Rows from block 8 of a small image classifier, named by matrix and row number. Rows with one number belong to one neuron. Each number is 128 + 32 x the weight over its row's rms, rounded and kept within 0 to 255. All counts start at 0. Numbers have three digits each.
Before each neuron's rows are labels from the 100 images, of 14976, where the neuron reaches its largest size: "strongest on" is what is common among them. Only what is clearly more common there than usual is listed. The data: pixel-art sprites of 400 made-up characters on tiled backdrops.
# gate: MLP gate (model.blocks.8.mlp.gate.weight, 336x128), inputs 0-127
# fc1: MLP up (model.blocks.8.mlp.fc1.weight, 336x128), inputs 0-127
# fc2: MLP down (model.blocks.8.mlp.fc2.weight, 128x336, transposed), outputs 0-127

strongest on: orange
gate.330:161105119106116107153108195077157136163142113178159141120138096109122133174166125102133170100151149077156172171144103115115110113168148180132132153111133134101135102133140154140096166122133138195123094104095143084065146126186076147154095169156139108172147142107080175114051135132100161103190111153202055107080132117131142127100099075140116105121109146096121167054189122083138123129200
fc1.330:093147107069128142139166073077093125065076112109161085136108140124109135138129181177109125163120156153138153111150203103126163125146147121185132104133146082106125109082100153171156058171112179151172132176138109119146101094147099113110180108070083137123113124135154157161188096109157094165111134125057211155163110207126094146126137125138063129130122131114115066146132085112119161107103
fc2.330:179101118082145084152142157127167135119149183180125107048192144143083137131153125132136152099117096071172110098132162164146105121097109141058138167161127135119162113157129159106130093106145094117148189109107112198101140150090105113160104071078131120097160181073116154108124180150137189113127104115162094106099103163121154160053082102131097115072102155136126198151130152071162095117145

strongest on: red
gate.89:133123119140100096120102142146108186127152119128153194109122126113152088150114096128104106109098125134155130204193078125099167111103137160127094138107100111201130132103159128161151136136126161143122103072106140158180101121131126121155192091152126108145120138112138126122126062146186121153100109107100126159144148066101081098180134186201110173057145167205172141021147118122139182123131
fc1.89:116117161108128113130146137125165081167131138168122078141076122173109147155151160137162159195144150118086180065090135175129134107153123122152141097130184094104143111130084116101139135124156120112170182150142122132080172175121096164098105104091095155138094126138113109104166126118108146121171098101169120113133161138149191174047130084035121098218117108118110132206122085162159072140089
fc2.89:076081118184083137162073127141077131188138130109099162128158105178096132158164120121115144118086149111130114146152183102149090187198113127148143132119126148148097142198108148145112205084078150125118087042148182175145147125178074122108151139098153081116098120106150129125121164124102087107139128152106130124107067193106136169070117108159122184129158178123172143077093145120100129129143

strongest on: white
gate.162:152103141142170145150147114133077121098051141099176048155102133232169101127108144153117153119136173128160085100129028098183150136054127122130186117164144145122087123087135101158158115185096072151162103119154114167124141122120125161107091142139086118121177111136087128091138115111142133093079124181155125118091092126119169081219123140156132149106131145104151126129113117156165121101144
fc1.162:113110106078152130159126147081090128147161177149172144157106093094129118078113169143140111152081136098133195163152107137213143137106111156130134123089161120125192141142160119143173141066106093138175161188149139138109086126172115097104195063114099122105138155133131055115147099153128112118124099107158097075104107142069097081192127106096139211103113094112111113131131064158170125131176
fc2.162:113217141132119104065085118170145128120101141134107089094130134133121125096145120150124124123122138128119175093172121153162113157095148106094093114094123119099196113120095083099105084148131151105097063140109141147091102113138157137088118121105069182154082138162153129086100115084143079215112147142097156187180215186121089161185108115152126155082137142121149170085124093171113088097076

strongest on: large
gate.135:149110137125177107106158198110162170074128143193084140138135133048130103093098133132127086083164134166109103155201138125142132133108144121123154156128129101118158109163118171149114163129099055143098116147115106088160118118116185165185072166113059135066129173136115141081092135067142172127126168147163153143084139076123186129147115093099120164175126090188082118166084093107144140113131
fc1.135:126134147134133082206098147100129171105120152135152102126122183141068151119105208132144116135134073177136070149179107157147082093114127140083160124131124121140100149155139112094113212081136139146106119092085152111141117130209086100039074083126055153143092082187121099101146084130109176129179119147124110089137115097141098160146111107141097104117126152111183103146067123102140122126136
fc2.135:068179117094096079174186085083097112202123154131090145145112136157162133135139078113098140137099072101121165154099142078125121107127126104145077123120124132129116105136150133178084073090128167169097080055136120202103155115112133139211108174119180129158091137091155102132136087128120111164103072135099078099151137168123070104152170156122146152113140108081135131057130093105098166132135

strongest on: white
gate.34:139107114162106139098147131081127131160123075092171176129115115186115048152082181123168190149143122106150088129165127145128164142106107138080125113102170111077103105110092090120185079172153169081151156186105137101108113122116089106066123087127072056101117176141187181143147091173118131150086149109122141168136196107126100126088138134100101113181147142125116110088126152200154134135151
fc1.34:114123062169180146161125146169146096115141183129112106132168160041176132108192080126132186067107145101116135123045141119127080118109124138128092175098127181174131125130143168115088144078126118150115170145183092172140157128153184148118080124111173112135134095085098070129098118067131133131143128155159152094117133174172149078138133099140092133116153178132137185128168125184143156077122
fc2.34:109132150083121067086094100120179141201106172172077169164154117128121180120174177160113149150186170171159125134066205199138134144123120150106143126164122137161128116139138139113121125114112106162112133143162119111130104103058076125167148170096118177066123074165166139143150144099164147168146138115171044121110160137097116126167154164145111081064115123118123110148087099133092132088101

strongest on: pink
gate.134:090121109145179106076083137131153098102154163163132142119069096146115145093211192133163109146138149145138157105154101135176058123112096115126183112120171171174093130134174085155123153064102107172164111160141107159160065108193130118106132147102175144140146167120126154092075174128106130107130173110083122121159142155111165145130208106172191142133141135152088149162189120087149113119161
fc1.134:128099137109178117041111144071187125123130137191131111108072137133089181123185136141173128137170174088145157123109110093099119139120100119130064147081142167150084136091166097134084122133107135066162168112170071130147114134163127132085116100080164144115135140073092109150066163143146139141112164189149104122139164198108098099156148084112212137158110113132123153081109167107128095149165
fc2.134:142147144153193101114115087115042126124131129092176148156071151175097078150106071109108132138089173122095125193093134164050181157158126130143150169160092167092135135179107139124218115141121133212113108142103135137194137106134105083117121172091157095127187143112133119125131093141143159117121123100158197165092123104131113133120123181121059109123150100119118113140149178150093137166133

strongest on: red
gate.304:168088100109106150095142133137146105138140144104092150135099096118137047153178110128121096091108121158151138084142074110122113114136062190123147126130186152185145127147109187113077089092125152073121101114150108057150125133165118136124146113162183154165166128116133152135118162136133125134151192065131141108149067097225087152165083170134124091118140078145143098124108116145147072171047
fc1.304:098124118127130133088114138125122099163133088119159154099113111154097071131168124093151150095105107107131103085096087080134125126109045179196111127088155102144132160165099198177094127075127160080100117162170164073111098160177168153093139118142172109159177110119175106166106110153203082148147142092150123066136113125179101117175133161132144107128174077113139124096109139141110086133044
fc2.304:147114120114103121089156114110079064145118144135149088073065152178126112189112172132169100140096142172116207103110084109140085125133087203137143115085152118107144100144140130158093145103102113142168127125126146189110169154076136135159131142168182087150129144152117080134124125161117113047048113146097110092139088128126086151072168165179128160129167179184070110152116091107110125118120

strongest on: large
gate.205:101084104165104134146111139156109134078115145061133144095144132114073092156175153129112121094083176151140117166072159138130129119182138200119142149090217123158109141128110089181151145147100139142131137146148182101140144120164120130129132115119138130143106173081202158101145110112130113115065056168159103095135166146113119133082170072103217122110139196073129109140100156135100055124142
fc1.205:115056111147140123112133139125130139101138143063119141118172126109069090153149138122141122095124149170123126134106185165124121112190081193138146147091197135121134140149152073155167120157111156171123110153132208097162155101153123122124147097112129135156115192070188147118130097157159090133072077145166102079147164203107108114116158110118164162123150207093178122151087179149104080129172
fc2.205:125066173124150134179140107142115157109083103140159080102069149133150085128099095096129118174161101099121148139143120157159077207184148127084161119125181114145149147143097135089117196157170117080068122133108086064101085101129159126116217108113122125127100125156172107141092123137110143088179125079106104172153099149101132142141119130059140103165134054094108154134115130080087111075097

strongest on: white
gate.201:203123114122061103174116058105132166105126092125120153129152113113173103156190156099160214109130076091118088166109158145139147109131117116134090130099132132094137123129110174158080168143115172090123145102079131126134057103125121075126107157078100115118126139136152195139093189145117144150186082112047121103182136120135159139164124083186179181119117175139121150140127114103154156132172
fc1.201:103155163095122124158155174178157131130168076142121107112099164123074138088121174134149050139184162098111123145137114146118115153073148061115176089106073138116106150168141165115148070096145133134132083129221135127109127164165115167164160115144178140117131070128146097067093054129139138143154133188117148174107127125175171140062153125127112056158115175155143101113118111085132129116097
fc2.201:098135081100078151117114143138134220168090143135096067106125155184085137119117131128067166098094089107142075111174131070168129105118090092096122116171117140103131106171211118120117148114159142082115190122129132138151101074138078076124144163090117137155122153164139167150123130101141097155175134144102177083061115083140051130156090134141125133133164133101062175087133106163123106120107

strongest on: pink
gate.28:166125165124137109116092186141098089158127103128127144099112097157118125162124147109150163177098163173146138129136091037142138083127126131133109116120099073105072144151110115105102159096086119161097161187178133093126174148149081137120115121087117112178121076105192125186099128154098191163130120093156116115154063093190124090118144128156142094102131069151163083131151107103143111213205
fc1.28:171093119129156160191110187134115117182164123131087136092108086171147160129148187079118207160112167202158132116118123070125166092128167122144126139146138173123112123118151164142129181148153084175142095167156137139147125152100087121086077104173165142130169073155117101116190087165127184100170064125163125150150144105148083119135095193107114132091115097096137127075128113096136138140191
fc2.28:128152143102167087138101109094184154086149123118102143074152125097116129111105096173116092155168075097061122151173164185122153206087148109100159156162165154093147116114143140068135077146175161091118099100169141133119054117119181121141139087132144153121128152099183137105118111109089034149136148131101077145086178131079145204107098135064111124163149175126148137099110136152118126122112

strongest on: red
gate.297:102144161171128133105095148100127109097124116183151174136108117126163170137136127102103115155099185054163126138110120094093148134090128114098109114111199127161122180175070134119185108132104093127152138128147150079111150124148166123053145142112140122179123105121083138113125141131092117059108058140198098120128099122070098111105088159129199172118102050115150116097150057114211124132152
fc1.297:168101082080104162186166110131103123113199159142135119097162166158105108106165102113055146112130089121104098114155142158079071144142103145149140077105090169122079096117114137116101104142149144064157192122133108162112147134141100125135152123152131170120212162098142067078072116074122165117094119166084122156103129095109169105150135120142121134157162208079128103184132167138144106061149
fc2.297:105145173120155163076135142102125174142121132144150138133114118091145142162126122089134179115104151118093189117094103171199152079184126118149078084154118173106169141171057137118180170170154114136104077180137118150142063128050145162127119125108123162139118113120106100095106096116140101077125157116121086140134221148131116170143153093137043119141142207123087170155124159117128132104173

strongest on: large; white
gate.272:136109151197053133150182129114134126121106135042141135143143149140106121126151177140076130141141087088161092172176153091064115143189117161068144138124156142159146157052129128164138151134176138086137122103127145072154168138177124082127149109111161164150189122115149107123122149136109103108174181138102150149102135089135192121145100085176138113175138076101157179103078167136109085090087
fc1.272:080125196172155128098117147132154173138164147110163167161108100182050149115115153113081124113131149099073154131172063152062145143124142187152124128084174153147127117122071206210116108118131090138150159108089148158176119116144123156099127176121119135114122175105137117134104152082101121147167058085126138091084131145123120108165126132106138071138054114160143133108159141133088115067089
fc2.272:161090103160096118144131210137115076149142074148144102155073132076157153146144215153109141108095164138107132061139112055157106159066131114122131113116145135053118103056126138175091169126123122137165122098116086074120103110172161146098144179137057178199124150128104094124137107129154177139107186099175182132126143074109124154111135110139150139169110161109114126141125132119165142160109

strongest on: pink
gate.42:147089101085136134139131129125145122187152108049139098119096118122098155110157137153123227095121147102099186084101066117127157123179120128168150092150144096115078141169162108078158177096110125154077145135097171178117154148110037181123186088101102128136088119155166135140082147115143144101147135139128127130086139086139122118144131112174106081145122177116176105053073115123186104153135
fc1.42:052097183093138141153121132080110101130133106137135122105071182089088141132092109130152098253155147118129139153120091118149149115089157124159155132108152170151161120094051125123107122173072168124148242169113154155170121169123134060168132096181157076148127099147150151119132118112135132116114155086156119140146094129123130145156144172074112135149099126082140110090114155084124093124154
fc2.42:137119127114152131153087108058122154119168139121118150134147078194207123184157118185095159142150141119108172085157135157148123164075118139117183159111127104108159160135125175092136157102112128137077115103143110083115092162143090103039104151159136167053049138060137119178089115113154139135163115097108180130081143118083063120078093155125086152143133127132140175158138128090101117154133

strongest on: white
gate.231:148076079121098075104158203097145173115124164156128110169114118141110198151147131121129123103128108119156122128111174097155126093051148111143086138054120163172075135112059067105186160106154094077131160123137102134096080113118174136087111147122133102127110088128156145102174099126156145138086132127154124076148146168139077106173119117148214147170128086093177114121159155131180122137181
fc1.231:150114121157117145143136137067127148109077148123133094116171160117118120144089163110099168147134076108200145148087140129092134168101084167135092113126167186128076114081147099145144106160118099069107134085161102109146092140097151153034106103102056108053089124168107063162086097142199110103129128179181127163111130147113130166168147125097090138143139176081115091101110159168099118133094
fc2.231:171159110107126167102121128119189098110152134145106167095142073056176126186125145135105133133134144204166085090149107130156126149148161112161195121153200106134108175086161103140100139153119142085110163115173146078146123111120131109135100136148096090116114128141139118160134101135122094068092169096119105140109116085126159237127022183114139058103114123137087129147110083124133137137162

strongest on: pink; orange
gate.47:088060095114105160200116123072146156165117150165114135112086100154098127157117100169195088116094040121103124086153153103129101065171136119163140108140145158183146168124169138096107110123169204130118143135116098140136091143095137112189119147109121128175120103084160089069087165098143134118150179166095119113171115148137142150116097173171114132109109167144103178160089085166131109140201
fc1.47:182175127114100140113109102169087136120152099212126092130139079097163059105185122114100117091170195204075125163106139152153151120064137114119117124135154089130126133167101116145132115148104151120104103113180168111076135095118143158109095057137096132076113166191119175122188111135134110128115068116142154062135115087085091081201106122152150123129108176103143155138158094142132139135103
fc2.47:075130189169136100131089124135131160093179164151206137126131132067106156106104108139126156085102149097086158107164091072125182083081118127149112143133161148111119123087142132142131159085114134124185170082155121137130122112189207160115118148190124172151089148143111179083145135129110133109108094106079062084180146120123202106115133111179104158147105169157137143142139200191112135131148